config.yaml
hop_length: 160
encoder_stem: "single"
encoder_widths: [128, 160, 192]
text_encoder_causal: true
text_encoder_width: 256
text_encoder_layer_scale_init: 0.01
text_encoder_parallel_block: false
lr_schedule: "linear"
Rows from block 5 of the audio encoder of a small contrastive audio-text model, named by matrix and row number. Rows with one number belong to one channel. Each number is 50 + 12 x the weight over its row's rms, rounded and kept within 0 to 99. All counts start at 0. After the name is the row's rms in percent of the matrix's.
Before each channel's rows are labels from the 100 clips, of 14848, where the channel reaches its highest value: "top examples" is what is common among them. Only what is clearly more common there than usual is listed. The data: babble in 24 made-up languages, each with its own sounds, syllables and stress or tones, from a formant synthesiser.
# convs1: first pointwise conv (encoder.blocks.5.convs.1.weight, 160x160x1, standardized in use), inputs 80-159
# convs3: second pointwise conv (encoder.blocks.5.convs.3.weight, 160x160x1, standardized in use, transposed), outputs 80-159

top examples: /ǃ/
convs1.108 085:40 84 23 63 47 60 38 46 59 65 46 40 74 39 39 54 49 62 42 47 41 61 62 46 52 68 67 47 26 57 25 68 51 58 46 38 54 41 79 60 69 48 53 60 77 43 58 44 23 63 52 60 67 74 30 52 47 50 39 47 30 56 60 30 36 53 26 47 56 52 33 49 66 50 41 37 44 40 39 44
convs3.108 082:48 52 38 41 62 43 39 51 56 33 43 59 59 50 54 41 47 52 54 52 56 38 52 48 48 72 60 68 54 35 93 33 47 56 67 67 50 38 24 46 51 43 59 40 50 53 47 44 21 67 63 43 74 46 36 68 56 53 51 39 49 51 51 53 54 43 29 83 32 49 54 52 51 30 40 51 66 71 37 59

top examples: /θ/; /s/
convs1.148 114:51 51 46 47 55 51 42 46 42 36 47 52 54 66 67 50 35 49 38 74 46 47 46 49 56 53 50 50 55 39 45 75 49 44 29 50 63 46 58 52 54 56 42 22 67 47 52 37 32 74 59 39 45 40 47 56 67 59 54 33 51 51 61 42 59 56 56 48 41 51 64 41 53 40 58 62 66 42 53 64
convs3.148 094:34 42 51 43 23 66 29 21 41 41 41 30 24 42 61 49 63 62 60 57 59 52 35 37 59 39 38 45 40 34 60 37 54 51 68 38 32 43 36 52 31 53 54 59 77 53 32 46 40 50 49 50 35 63 51 43 47 52 39 59 50 51 49 73 53 52 43 38 44 50 44 64 55 61 47 48 42 60 55 45

top examples: /ɑ/; prosody: no stress; /ɪ/; /ð/
convs1.58 093:52 51 99 35 55 50 46 30 47 46 65 44 40 53 50 61 52 57 59 77 70 44 56 62 49 59 57 52 69 56 36 29 66 53 43 55 60 60 27 63 38 51 22 49 42 47 45 42 53 61 37 65 56 54 47 50 46 48 25 28 51 90 43 34 50 51 45 35 65 51 52 55 48 56 31 71 41 35 58 46
convs3.58 099:56 49 47 54 32 43 40 57 51 49 54 39 59 33 58 61 53 50 25 76 66 57 84 78 51 65 57 49 53 42 41 59 53 54 58 37 50 43 51 48 49 31 14 72 65 58 75 66 73 62 63 62 42 57 78 61 56 49 65 46 59 56 50 44 49 50 60 38 47 54 46 27 48 42 56 49 56 70 50 50

top examples: /ɔɪ/; /y/; /i/; /v/
convs1.91 093:50 49 68 58 58 69 53 57 47 54 44 63 47 66 53 49 38 41 46 40 54 64 35 36 40 33 62 41 55 58 54 50 34 47 54 63 39 52 25 48 44 57 41 64 39 51 49 57 48 80 32 56 18 51 43 39 51 43 34 61 53 72 48 38 48 48 40 24 80 46 64 24 40 57 82 42 56 49 50 48
convs3.91 089:28 49 28 53 44 60 73 71 54 64 43 53 51 43 59 60 79 58 71 55 45 45 49 43 47 60 42 68 59 58 63 47 36 65 49 58 39 50 29 67 48 21 43 38 45 68 54 42 41 34 50 84 66 43 61 65 52 32 40 40 56 34 53 54 59 49 54 40 48 58 41 52 40 41 58 51 59 53 37 48

top examples: /s/
convs1.14 099:39 53 70 55 40 63 68 48 50 74 65 12 52 61 41 74 50 28 65 44 41 47 82 55 36 42 62 46 47 54 48 52 64 38 51 45 50 47 57 42 64 58 64 43 29 56 44 59 69 46 43 62 46 70 44 44 60 37 29 68 51 73 51 46 40 60 62 39 49 40 30 42 44 47 61 56 59 54 64 66
convs3.14 089:52 49 64 61 81 64 55 63 63 47 17 17 65 62 50 48 57 52 32 43 51 46 38 53 92 48 46 65 40 45 53 31 67 80 50 49 56 67 31 34 55 38 41 55 48 33 32 54 67 47 54 39 46 37 45 25 37 49 40 53 54 52 61 51 46 49 52 19 58 44 66 25 43 52 54 69 51 47 60 38

top examples: /ə/
convs1.65 106:37 55 53 64 60 63 34 46 18 38 57 44 47 49 48 53 33 53 58 46 39 68 60 51 72 55 47 34 47 38 52 43 79 47 51 55 46 63 47 50 16 32 48 61 45 58 70 48 66 42 42 51 51 43 69 40 55 56 53 39 42 31 37 50 53 38 40 60 40 65 56 62 58 54 39 60 58 77 48 23
convs3.65 097:53 53 72 33 28 66 59 44 57 41 57 57 46 53 45 56 53 71 51 57 28 25 30 42 65 65 56 44 68 47 64 47 34 59 58 56 62 61 67 51 51 35 54 54 41 54 29 53 50 48 37 31 35 63 32 35 52 54 29 64 49 56 43 60 46 50 27 46 55 79 56 70 62 61 42 56 63 35 40 57

top examples: /ǃ/
convs1.71 095:44 38 55 30 40 30 69 75 45 47 54 50 69 41 27 65 34 53 54 36 43 41 63 35 33 48 37 58 33 50 52 69 64 29 35 34 32 56 43 61 32 35 56 44 53 46 69 53 64 48 47 70 52 47 41 58 49 42 60 55 61 64 55 39 53 48 49 65 70 60 56 50 48 45 53 58 49 57 66 38
convs3.71 087:31 59 31 76 56 44 37 49 51 52 71 44 56 57 36 46 48 55 43 70 49 38 44 55 43 48 43 51 62 59 64 44 73 52 56 58 39 54 56 58 39 42 62 55 53 56 34 56 47 45 67 48 37 26 29 66 54 58 36 43 46 35 47 43 59 48 58 46 41 28 49 68 46 31 44 46 57 38 49 46

top examples: /ǃ/
convs1.89 088:32 56 51 46 33 55 35 40 44 42 53 65 39 60 41 34 45 53 51 35 57 39 35 58 35 46 37 45 41 53 39 68 60 51 50 58 58 45 57 55 57 62 23 60 61 57 61 47 24 45 35 54 59 41 52 58 62 50 28 47 56 41 72 62 18 29 43 24 64 54 55 54 62 58 58 66 62 55 55 34
convs3.89 083:50 48 42 33 75 66 44 60 60 51 49 60 36 55 51 66 31 57 52 65 40 36 65 98 35 31 52 39 42 42 58 37 39 61 50 58 51 73 36 59 29 51 79 46 45 59 50 59 35 54 56 44 38 51 46 59 73 39 75 74 26 55 49 34 51 43 29 41 31 58 40 38 53 36 47 58 44 44 49 41

top examples: /ə/
convs1.2 093:53 47 48 41 51 42 65 22 42 64 44 60 37 50 66 35 56 43 44 62 63 45 62 72 61 50 60 51 22 42 46 69 45 25 55 75 47 53 59 41 32 42 60 22 33 45 50 52 34 55 49 52 36 64 33 54 51 38 53 75 58 31 80 61 46 65 60 66 33 58 55 68 59 35 45 45 54 39 47 47
convs3.2 103:64 68 60 32 29 56 56 59 56 35 43 43 47 57 49 39 56 75 53 28 81 55 52 73 46 41 38 54 59 41 49 37 79 36 44 32 39 47 48 54 34 24 55 60 43 58 48 33 38 68 40 66 35 40 69 47 48 65 45 41 37 63 50 59 35 41 48 51 71 52 37 49 26 59 44 51 59 83 33 59

top examples: /aʊ/; /ts/; /ɑ̃/
convs1.146 126:51 59 62 47 77 47 10 28 24 37 35 24 48 56 43 54 38 54 67 66 48 58 60 67 42 57 56 45 49 45 56 54 53 56 57 78 53 44 48 42 76 46 54 31 57 49 49 74 39 75 62 41 53 47 38 38 40 35 34 35 53 44 34 57 59 47 71 58 42 67 33 66 44 49 72 43 54 42 70 42
convs3.146 099:55 44 83 56 38 47 55 56 61 72 38 34 34 42 44 40 55 26 45 33 62 26 32 70 47 33 57 46 62 42 56 43 35 39 40 33 55 50 75 58 36 40 32 50 79 41 59 28 36 50 36 55 40 25 40 34 57 53 47 34 44 40 49 71 44 39 53 38 46 44 44 50 60 40 29 59 59 55 66 30

top examples: /a/
convs1.33 110:33 57 55 23 47 43 49 60 38 71 26 44 37 40 57 73 42 50 62 58 66 49 54 51 24 46 37 53 39 53 54 47 51 50 26 29 51 30 40 55 34 53 44 27 49 52 38 41 40 46 62 62 61 53 58 36 35 55 57 41 66 77 19 63 60 53 48 51 43 45 54 38 54 79 52 53 58 43 35 54
convs3.33 098:31 42 55 68 60 40 35 58 42 63 51 39 55 61 57 65 60 41 55 54 36 49 63 68 40 43 46 36 42 52 39 23 80 46 26 22 48 56 43 28 55 82 24 50 69 38 51 42 70 54 52 46 35 46 48 38 63 58 59 32 32 41 44 67 35 49 57 43 64 51 41 48 53 47 49 65 49 18 48 46

top examples: prosody: no stress; /ɪ/; /ɑ/
convs1.85 108:51 52 66 49 51 30 58 57 47 53 40 64 47 47 23 35 54 41 49 52 46 53 54 48 21 45 39 38 42 34 75 37 62 40 54 37 37 50 43 58 72 34 45 38 50 65 52 65 42 68 49 54 45 44 61 50 30 46 57 49 41 55 68 34 48 69 62 29 42 55 45 66 67 35 47 55 74 57 56 24
convs3.85 101:37 47 57 40 47 52 44 35 55 64 45 45 60 77 49 40 37 35 53 33 57 60 42 46 57 31 53 53 48 50 49 37 63 46 57 75 38 73 52 48 59 48 37 52 43 24 59 45 66 50 53 36 64 52 56 62 50 48 24 39 45 41 74 44 46 63 55 17 48 45 34 39 43 43 27 37 40 47 77 63

top examples: /ə/; /ʃ/
convs1.80 074:56 33 60 37 52 67 59 49 57 50 59 53 47 80 34 66 43 69 33 39 64 57 36 42 51 26 25 37 56 71 26 44 29 47 29 25 49 55 67 50 61 66 41 38 52 68 27 46 37 60 77 52 54 27 51 47 49 48 52 49 33 36 43 49 57 46 30 43 56 71 58 77 36 26 45 63 42 47 37 38
convs3.80 125:78 60 70 90 54 44 44 56 55 43 43 49 52 44 67 35 68 51 36 37 25 34 50 39 47 42 48 60 46 61 69 55 42 61 53 48 37 44 59 53 45 72 43 29 52 58 45 57 60 29 32 52 59 67 64 46 52 76 46 39 48 63 47 49 38 72 47 59 48 57 47 65 85 60 63 21 38 39 49 47

top examples: /k˭/
convs1.104 091:44 40 53 35 48 43 43 49 52 45 51 36 57 33 55 38 38 47 78 41 46 51 42 41 50 67 56 40 54 63 57 44 37 57 33 55 42 44 56 57 75 29 49 80 59 61 52 54 42 53 48 25 62 45 36 47 36 17 52 72 63 59 59 51 23 39 26 74 68 76 65 58 57 57 76 44 37 57 42 35
convs3.104 118:50 58 64 40 61 54 42 57 49 57 50 44 53 63 45 73 32 52 40 49 60 45 34 33 42 45 49 42 71 48 45 57 30 50 52 47 33 44 57 53 54 30 28 51 49 53 62 60 57 53 58 56 49 52 59 41 41 76 40 57 58 45 45 41 28 57 54 72 55 49 51 83 53 51 55 83 40 51 47 56

top examples: /tʃ/
convs1.30 105:46 49 41 62 48 57 61 56 39 51 50 40 39 58 37 60 51 38 65 42 64 45 45 51 38 16 26 59 67 43 59 69 54 51 49 42 62 49 47 08 37 50 54 49 56 53 45 37 29 32 53 45 56 48 58 46 59 43 57 46 49 59 59 61 46 37 50 70 60 60 56 51 46 53 55 38 47 44 45 64
convs3.30 105:61 49 57 46 47 47 52 53 54 57 66 58 70 51 23 69 63 55 44 43 46 38 46 60 44 39 99 09 48 47 57 52 54 37 35 33 55 41 27 27 40 54 63 44 45 58 37 77 38 50 46 48 33 55 38 41 34 55 40 66 61 47 20 47 52 66 24 53 63 56 51 42 43 58 60 45 32 46 51 51

top examples: /aʊ/; /a/
convs1.158 095:71 47 40 60 54 52 56 26 55 60 46 48 56 73 45 39 64 31 51 44 70 47 39 49 56 36 58 68 48 49 41 59 54 57 64 39 63 55 42 38 13 45 48 57 53 52 49 41 57 61 71 43 47 57 48 49 54 42 43 48 25 52 54 40 42 42 65 57 41 40 42 53 35 25 63 64 47 32 55 41
convs3.158 118:59 69 50 36 47 52 53 61 65 28 52 38 27 26 52 60 40 39 69 52 45 40 48 40 56 62 38 44 42 45 52 50 52 32 68 55 56 38 37 49 54 36 42 41 64 46 49 54 38 45 61 36 53 59 31 59 47 34 30 62 51 73 43 55 68 76 50 38 68 67 52 20 67 42 45 67 52 64 50 58

top examples: prosody: stress on first syllables; /aʊ/
convs1.147 119:56 71 53 48 40 59 38 38 33 25 54 53 50 53 66 51 62 63 38 71 54 58 46 37 59 40 70 61 45 33 51 67 66 48 47 76 23 54 51 35 56 49 48 46 50 59 40 80 54 51 39 51 39 44 30 48 40 72 35 54 63 52 33 33 61 34 61 46 43 38 50 54 34 47 59 51 36 47 41 49
convs3.147 094:57 45 57 56 25 54 66 53 44 53 48 52 51 34 51 41 41 46 50 40 56 84 39 62 51 41 57 60 50 67 28 69 55 39 30 62 50 58 40 34 59 79 52 39 42 47 39 54 35 54 54 49 60 77 60 48 23 50 50 64 48 52 48 36 48 65 42 53 65 48 75 52 49 51 55 65 34 45 53 70

top examples: /k˭/; /k/
convs1.74 109:52 48 40 52 51 32 34 59 52 44 40 49 54 75 42 36 40 63 61 49 79 77 47 50 44 57 53 56 50 58 53 49 56 27 33 62 59 54 44 48 76 48 59 64 39 46 64 40 66 59 34 44 47 28 57 48 60 54 34 65 51 64 77 57 62 30 70 54 48 54 57 40 60 54 49 51 37 51 40 29
convs3.74 099:68 50 51 40 39 51 53 50 46 36 54 38 34 57 42 46 29 56 47 68 43 41 42 26 38 49 25 34 44 37 50 45 48 38 14 47 51 55 48 48 50 48 58 55 78 46 57 51 62 52 38 36 49 70 67 60 54 38 65 65 30 46 56 51 47 41 66 43 22 44 52 25 48 45 56 49 37 60 49 60

top examples: prosody: no stress; /a/; /ɪ/; pink noise
convs1.95 098:34 41 73 31 54 50 52 45 54 62 42 30 46 63 48 67 68 35 51 67 43 45 34 50 62 49 49 59 57 35 47 54 49 40 45 58 49 63 51 52 44 56 36 56 52 52 60 27 47 76 63 59 51 37 36 40 52 53 58 48 26 42 65 52 54 28 57 39 72 71 37 51 38 60 60 59 71 57 34 58
convs3.95 094:38 52 40 37 62 58 52 28 53 65 62 65 48 65 34 51 32 60 35 51 52 41 56 57 44 55 34 62 49 75 55 65 52 49 38 36 43 63 41 31 36 68 49 46 31 54 29 50 55 49 53 61 64 62 41 44 44 44 54 78 39 47 69 63 48 70 37 58 58 43 30 41 57 43 65 43 39 32 32 43

top examples: /ǃ/
convs1.128 105:37 47 49 57 58 19 62 56 50 49 61 40 47 35 42 55 55 55 70 40 56 18 53 36 69 38 36 64 53 45 60 55 52 46 61 57 65 58 39 63 47 42 48 48 36 53 61 52 59 65 40 30 50 42 39 44 70 51 42 53 63 61 53 55 58 44 45 59 55 43 33 57 46 46 33 28 38 37 51 88
convs3.128 104:56 48 52 63 48 27 46 52 45 30 82 69 83 47 50 58 53 65 38 42 35 71 27 32 47 58 41 65 54 38 70 50 37 61 36 55 48 40 48 60 54 42 54 41 68 65 61 37 67 49 56 43 42 60 38 53 41 55 39 46 49 55 60 39 57 48 42 96 41 45 40 50 52 65 45 53 46 49 51 58

top examples: /x/; prosody: stress on first syllables; /ɔ̃/; /ɛ/
convs1.117 111:32 55 42 49 52 51 53 34 77 57 66 63 32 47 63 55 59 51 37 45 34 54 43 67 46 58 58 58 50 45 48 60 60 41 50 70 76 43 39 73 63 53 64 55 39 45 43 58 49 61 56 62 69 52 52 57 31 42 56 44 29 54 50 49 53 61 63 54 40 57 50 52 45 35 40 61 44 51 49 49
convs3.117 103:43 42 67 52 51 61 38 36 59 57 58 47 63 49 53 51 39 48 54 38 64 57 66 22 31 56 48 50 49 46 51 55 60 32 56 37 49 44 59 47 72 36 70 44 36 21 40 49 49 43 47 55 41 66 33 25 52 29 34 52 58 57 36 63 49 51 50 44 44 56 43 59 52 27 41 46 39 55 49 42

top examples: /aʊ/; /e/
convs1.49 120:32 52 83 46 57 45 60 63 61 51 42 54 44 68 35 54 43 47 63 26 45 46 32 40 52 60 53 52 56 58 60 52 55 33 45 51 52 53 34 39 48 36 33 47 43 56 46 40 37 54 35 22 54 29 33 44 46 47 44 49 44 49 31 45 80 44 67 63 46 46 59 48 52 47 55 53 51 38 44 56
convs3.49 098:47 54 18 66 72 46 50 49 39 58 51 42 32 50 52 42 44 54 41 67 51 45 59 38 49 49 59 55 46 37 42 32 35 42 58 44 42 61 41 60 60 37 55 50 55 64 54 49 67 58 54 78 50 69 54 59 46 50 54 56 45 52 58 73 53 48 57 52 30 64 23 50 71 46 43 46 33 47 90 45

top examples: /aʊ/; /p/
convs1.34 103:45 58 52 61 69 42 59 85 50 37 45 48 54 45 38 35 33 49 58 70 63 46 52 57 63 66 74 76 53 74 42 59 53 41 45 56 44 64 39 31 41 64 27 54 46 66 56 53 33 57 47 37 45 18 52 60 45 51 56 58 55 55 50 46 47 55 36 43 42 49 79 70 43 44 64 36 46 41 43 53
convs3.34 134:45 51 15 61 60 82 50 30 52 59 66 62 45 55 56 43 72 51 52 81 28 66 55 32 47 53 53 57 52 48 51 59 52 54 42 59 51 64 55 50 61 50 89 59 51 33 34 50 58 49 60 43 65 49 46 47 55 61 66 63 44 48 52 51 45 44 72 44 52 37 48 40 53 42 48 51 44 30 56 45

top examples: /x/
convs1.12 094:31 32 49 52 61 65 61 53 74 65 25 60 67 27 62 45 44 49 50 32 43 59 67 89 60 60 62 56 60 62 54 46 50 39 49 65 45 54 50 40 53 53 39 43 30 31 41 63 48 71 30 48 57 49 38 54 44 60 69 13 51 39 50 61 54 44 53 41 42 60 26 73 70 54 45 54 67 57 57 44
convs3.12 097:43 44 46 22 41 70 46 44 59 29 52 35 49 64 42 36 50 41 39 49 40 59 38 60 58 27 57 51 56 71 54 12 34 44 64 40 69 49 35 35 40 53 43 51 53 43 59 47 47 52 58 34 38 25 50 70 55 59 48 57 33 55 69 31 62 61 55 50 44 49 47 43 51 64 39 53 57 48 46 66

top examples: /x/
convs1.10 108:47 44 40 69 40 51 80 57 58 67 36 54 59 52 32 55 53 50 36 36 60 49 64 75 46 36 82 56 46 63 59 49 68 37 40 75 67 44 55 55 48 31 48 40 47 66 50 38 38 67 52 28 48 56 49 78 80 36 54 51 61 47 37 46 30 35 45 69 46 58 51 51 27 60 40 40 43 68 43 53
convs3.10 097:48 54 55 33 40 68 41 25 76 34 44 56 54 51 37 54 49 58 41 61 51 52 54 67 37 50 54 44 54 38 68 48 35 47 30 34 56 32 42 42 52 68 44 52 47 47 43 46 22 49 50 49 32 37 43 54 44 61 65 67 49 54 28 43 55 35 32 72 59 61 55 46 57 72 57 59 53 48 32 56

top examples: /æ/
convs1.82 099:42 45 64 39 48 80 70 64 28 22 52 35 46 55 68 50 75 55 47 60 47 30 16 48 47 77 39 48 55 37 52 25 59 46 70 63 52 64 38 40 39 61 35 54 39 38 43 42 47 53 44 80 53 66 54 57 49 40 55 29 57 44 53 41 50 68 69 43 38 50 51 66 69 39 52 55 47 63 49 36
convs3.82 093:44 56 29 45 54 53 54 46 52 51 45 52 49 41 58 46 50 43 28 29 50 32 31 24 81 67 51 36 50 51 47 45 32 54 54 52 48 52 59 59 64 48 70 49 64 72 61 62 48 55 49 42 46 41 46 59 44 36 51 47 67 54 36 52 52 63 39 43 72 67 52 34 56 48 36 43 24 49 61 49

top examples: /ǃ/
convs1.28 109:46 45 56 64 49 24 69 43 50 48 40 47 25 33 69 67 52 44 45 48 45 71 52 39 56 53 34 52 40 68 50 66 44 89 40 61 37 62 44 51 60 44 39 43 60 46 48 48 40 53 40 61 37 39 49 48 57 53 50 44 29 65 37 41 41 43 45 52 46 35 53 69 46 29 39 67 29 49 44 31
convs3.28 085:65 69 76 62 44 45 51 82 38 32 36 45 41 60 45 59 52 42 55 46 56 48 51 54 52 50 58 42 49 37 59 51 66 54 40 73 52 59 66 37 42 51 63 42 34 36 21 54 36 60 42 53 55 51 56 79 50 70 50 83 34 49 63 40 50 65 41 36 56 38 46 53 65 78 45 51 52 61 44 53

top examples: /k˭/; /ʌ/; clipping
convs1.19 095:21 61 63 71 36 49 64 36 46 54 53 51 41 51 58 50 52 42 67 44 59 60 57 39 54 59 73 50 36 47 60 49 60 59 45 48 65 38 41 66 68 53 67 59 51 44 35 47 32 42 45 56 51 49 47 55 70 40 60 48 43 43 82 68 32 69 61 67 45 37 41 41 37 48 29 51 53 47 54 45
convs3.19 091:35 55 14 51 43 69 81 66 59 63 51 60 59 54 53 47 53 45 35 48 52 75 52 57 49 59 60 70 39 60 62 48 47 46 52 63 53 29 62 55 60 56 58 71 52 44 35 45 55 48 61 71 37 19 55 42 60 51 45 53 60 46 50 68 52 33 71 52 47 72 48 49 36 71 51 52 62 71 35 52

top examples: /e/; /ɪ/
convs1.109 113:30 53 54 66 48 57 61 28 33 50 60 46 55 40 58 46 68 45 77 65 58 33 49 38 55 59 33 83 47 42 73 52 66 45 48 58 49 54 38 55 36 57 53 50 54 54 55 44 57 81 69 42 36 38 57 43 42 38 53 48 45 54 53 65 68 52 51 56 48 53 68 58 56 72 64 45 47 34 37 45
convs3.109 100:49 51 52 37 55 49 58 33 35 57 52 45 34 56 45 55 30 49 41 52 32 35 25 31 47 48 26 40 59 57 49 76 43 56 45 61 52 39 40 70 57 30 61 61 40 54 44 29 62 56 55 47 46 34 46 38 56 54 31 21 74 44 45 35 44 44 49 30 54 60 38 50 47 62 48 42 54 46 65 53

top examples: prosody: no stress; /ɑ/; /ð/; muffled (low-pass)
convs1.54 100:42 47 55 42 56 53 72 36 70 53 65 56 51 39 26 47 56 63 44 75 61 32 62 56 41 46 70 56 49 54 27 47 68 60 39 44 34 31 41 54 43 59 32 65 53 53 57 61 53 67 45 34 80 42 38 49 50 61 51 64 48 38 45 38 76 53 23 54 76 47 46 43 65 36 51 54 45 61 69 35
convs3.54 089:39 44 79 63 48 49 54 43 51 67 53 76 50 33 73 63 40 60 54 53 39 44 49 56 49 53 64 50 42 33 29 56 53 58 59 60 57 60 79 50 47 48 38 43 66 79 99 43 56 58 54 56 41 43 57 42 55 62 66 63 56 54 47 47 60 42 67 32 50 60 37 17 44 35 55 46 51 42 29 44

top examples: /k˭/
convs1.118 107:49 53 50 44 56 64 64 55 33 42 29 61 51 31 20 54 34 58 60 38 61 57 56 39 42 50 65 55 38 47 49 61 57 53 33 59 65 68 39 56 62 62 59 65 75 58 65 59 59 65 43 57 33 41 50 33 51 38 42 63 55 53 47 36 38 47 58 43 33 81 59 45 49 72 67 55 42 42 72 56
convs3.118 082:41 62 41 44 49 44 55 40 65 72 25 13 45 41 42 31 57 36 40 52 75 48 51 54 43 50 59 60 58 45 52 57 41 39 63 45 47 43 27 74 53 57 37 48 48 63 69 64 57 55 41 53 70 65 61 52 56 50 43 57 49 42 54 58 47 49 48 32 43 61 49 49 45 40 44 52 48 53 46 49

top examples: /s/; /ʊ/; /θ/
convs1.50 113:44 61 58 58 38 55 58 34 80 53 59 07 42 69 37 50 42 40 56 71 50 41 45 59 70 57 33 64 40 62 60 41 34 59 70 53 62 53 54 55 42 41 66 48 74 37 52 42 50 33 55 22 61 45 20 39 52 45 51 45 32 49 70 52 59 29 55 38 31 57 48 48 49 47 26 47 57 54 65 59
convs3.50 097:55 40 52 60 32 45 57 61 62 59 71 59 49 57 59 52 38 54 60 51 54 47 57 35 14 44 57 78 46 41 40 49 47 19 40 50 46 65 67 44 41 40 50 49 70 46 43 67 61 48 46 68 59 60 37 36 75 29 33 39 36 50 46 54 49 38 66 45 29 60 58 62 39 61 36 57 53 65 39 36

top examples: /ɔɪ/; /y/; /i/
convs1.125 097:50 56 47 51 78 45 47 73 54 65 51 39 55 63 50 52 34 45 47 67 49 61 48 53 49 58 48 56 62 28 39 47 56 57 37 64 48 52 63 52 53 47 67 67 48 24 61 31 44 50 39 72 51 63 34 36 42 49 51 67 51 53 39 47 44 45 31 64 47 51 29 54 51 51 54 31 54 63 43 69
convs3.125 124:66 30 25 58 37 53 51 49 55 49 58 53 46 43 31 35 25 48 76 60 69 77 69 60 45 50 48 54 31 56 67 72 31 54 54 61 36 43 70 48 47 40 70 30 58 42 58 57 49 46 45 52 54 60 63 50 38 86 56 48 42 68 47 40 58 42 60 62 48 40 57 43 50 30 56 53 64 58 54 56

top examples: /ə/
convs1.93 099:51 41 82 67 35 44 45 41 55 63 57 42 49 36 51 72 36 36 36 60 42 63 61 33 65 58 57 59 55 46 48 36 50 47 41 50 57 66 45 38 62 48 26 24 59 50 56 72 13 56 40 39 72 56 68 23 62 41 36 46 72 56 32 42 53 43 50 30 40 57 66 47 56 49 42 40 41 41 45 48
convs3.93 085:73 62 33 48 22 58 40 68 59 39 47 51 61 52 57 63 69 58 44 39 43 21 57 42 41 49 54 63 50 58 47 59 34 61 52 58 41 73 56 29 47 38 55 45 60 82 53 59 47 37 45 64 63 54 45 33 38 32 60 55 58 61 66 36 55 65 52 51 41 64 55 73 47 58 65 51 34 43 42 52

top examples: /ɔɪ/; /ç/; prosody: tones; /y/
convs1.120 090:49 44 51 55 56 65 55 28 56 62 67 60 46 43 42 52 39 40 51 67 71 41 46 58 44 48 53 55 54 56 40 42 53 41 67 36 55 45 50 42 46 54 41 33 40 50 45 49 36 49 45 38 39 42 47 44 52 51 60 41 41 44 42 39 36 56 69 72 35 55 47 50 19 77 77 48 41 55 40 71
convs3.120 107:63 54 54 41 65 50 58 56 42 42 49 61 47 33 39 45 36 52 37 40 33 49 49 46 65 53 40 71 64 47 35 60 51 49 52 37 56 39 63 55 55 48 54 46 66 39 74 42 43 65 64 49 52 44 70 59 51 38 57 60 34 44 54 39 49 36 43 54 54 46 46 45 45 18 60 39 64 59 38 53

top examples: mains hum; /ɛ̃/
convs1.29 112:46 70 57 73 44 58 58 63 52 44 62 57 56 70 52 42 49 41 44 54 49 38 43 58 40 49 44 59 64 56 43 49 35 42 38 64 49 44 41 57 66 66 47 44 53 55 53 38 17 68 43 24 59 43 37 76 49 56 47 36 44 51 46 53 69 57 38 53 59 49 65 40 69 64 57 49 44 45 60 25
convs3.29 087:62 56 48 52 47 33 53 51 54 58 47 67 62 50 54 53 50 39 65 49 52 37 80 48 34 50 29 56 44 54 54 60 92 71 47 49 50 53 63 52 33 37 53 57 36 49 70 59 47 47 58 51 59 36 60 42 44 61 73 25 44 48 63 36 49 61 35 65 71 49 68 41 50 77 49 60 64 67 71 24

top examples: /x/; /u/; /oʊ/
convs1.18 096:27 47 40 60 48 65 43 61 56 50 41 70 55 66 52 47 61 41 44 40 39 41 44 22 48 42 41 51 49 59 46 34 44 41 26 34 64 24 63 56 53 56 41 25 53 50 63 55 70 80 47 24 48 56 57 56 62 66 49 28 66 32 52 49 39 60 56 54 34 59 54 49 62 41 43 42 81 62 41 62
convs3.18 098:74 55 64 45 35 47 66 55 64 43 52 53 61 48 35 75 60 79 51 51 62 62 76 53 48 48 50 34 54 50 31 47 45 63 58 43 54 39 66 47 46 41 74 60 20 32 47 58 47 51 65 61 26 38 43 58 50 40 46 70 50 55 32 55 50 56 56 37 52 46 55 49 59 53 23 63 32 33 57 46

top examples: /t˭/; /ɑ̃/
convs1.100 100:56 67 58 55 51 56 59 68 45 47 46 50 46 41 51 37 29 55 83 53 49 58 30 56 63 44 71 44 34 46 59 50 28 41 43 66 47 43 77 68 58 38 47 66 49 60 41 56 32 34 51 51 66 55 46 56 43 52 61 68 75 48 65 58 43 46 26 44 37 30 42 62 46 54 47 43 55 54 52 68
convs3.100 128:60 36 61 52 57 48 38 60 50 48 55 61 41 32 74 40 74 40 60 44 31 57 53 40 49 30 43 59 37 51 67 47 60 67 46 55 32 74 21 41 52 35 40 75 37 38 69 52 52 60 38 61 41 38 33 35 70 47 52 45 64 61 50 60 35 57 57 43 54 54 45 45 49 70 75 39 32 69 59 49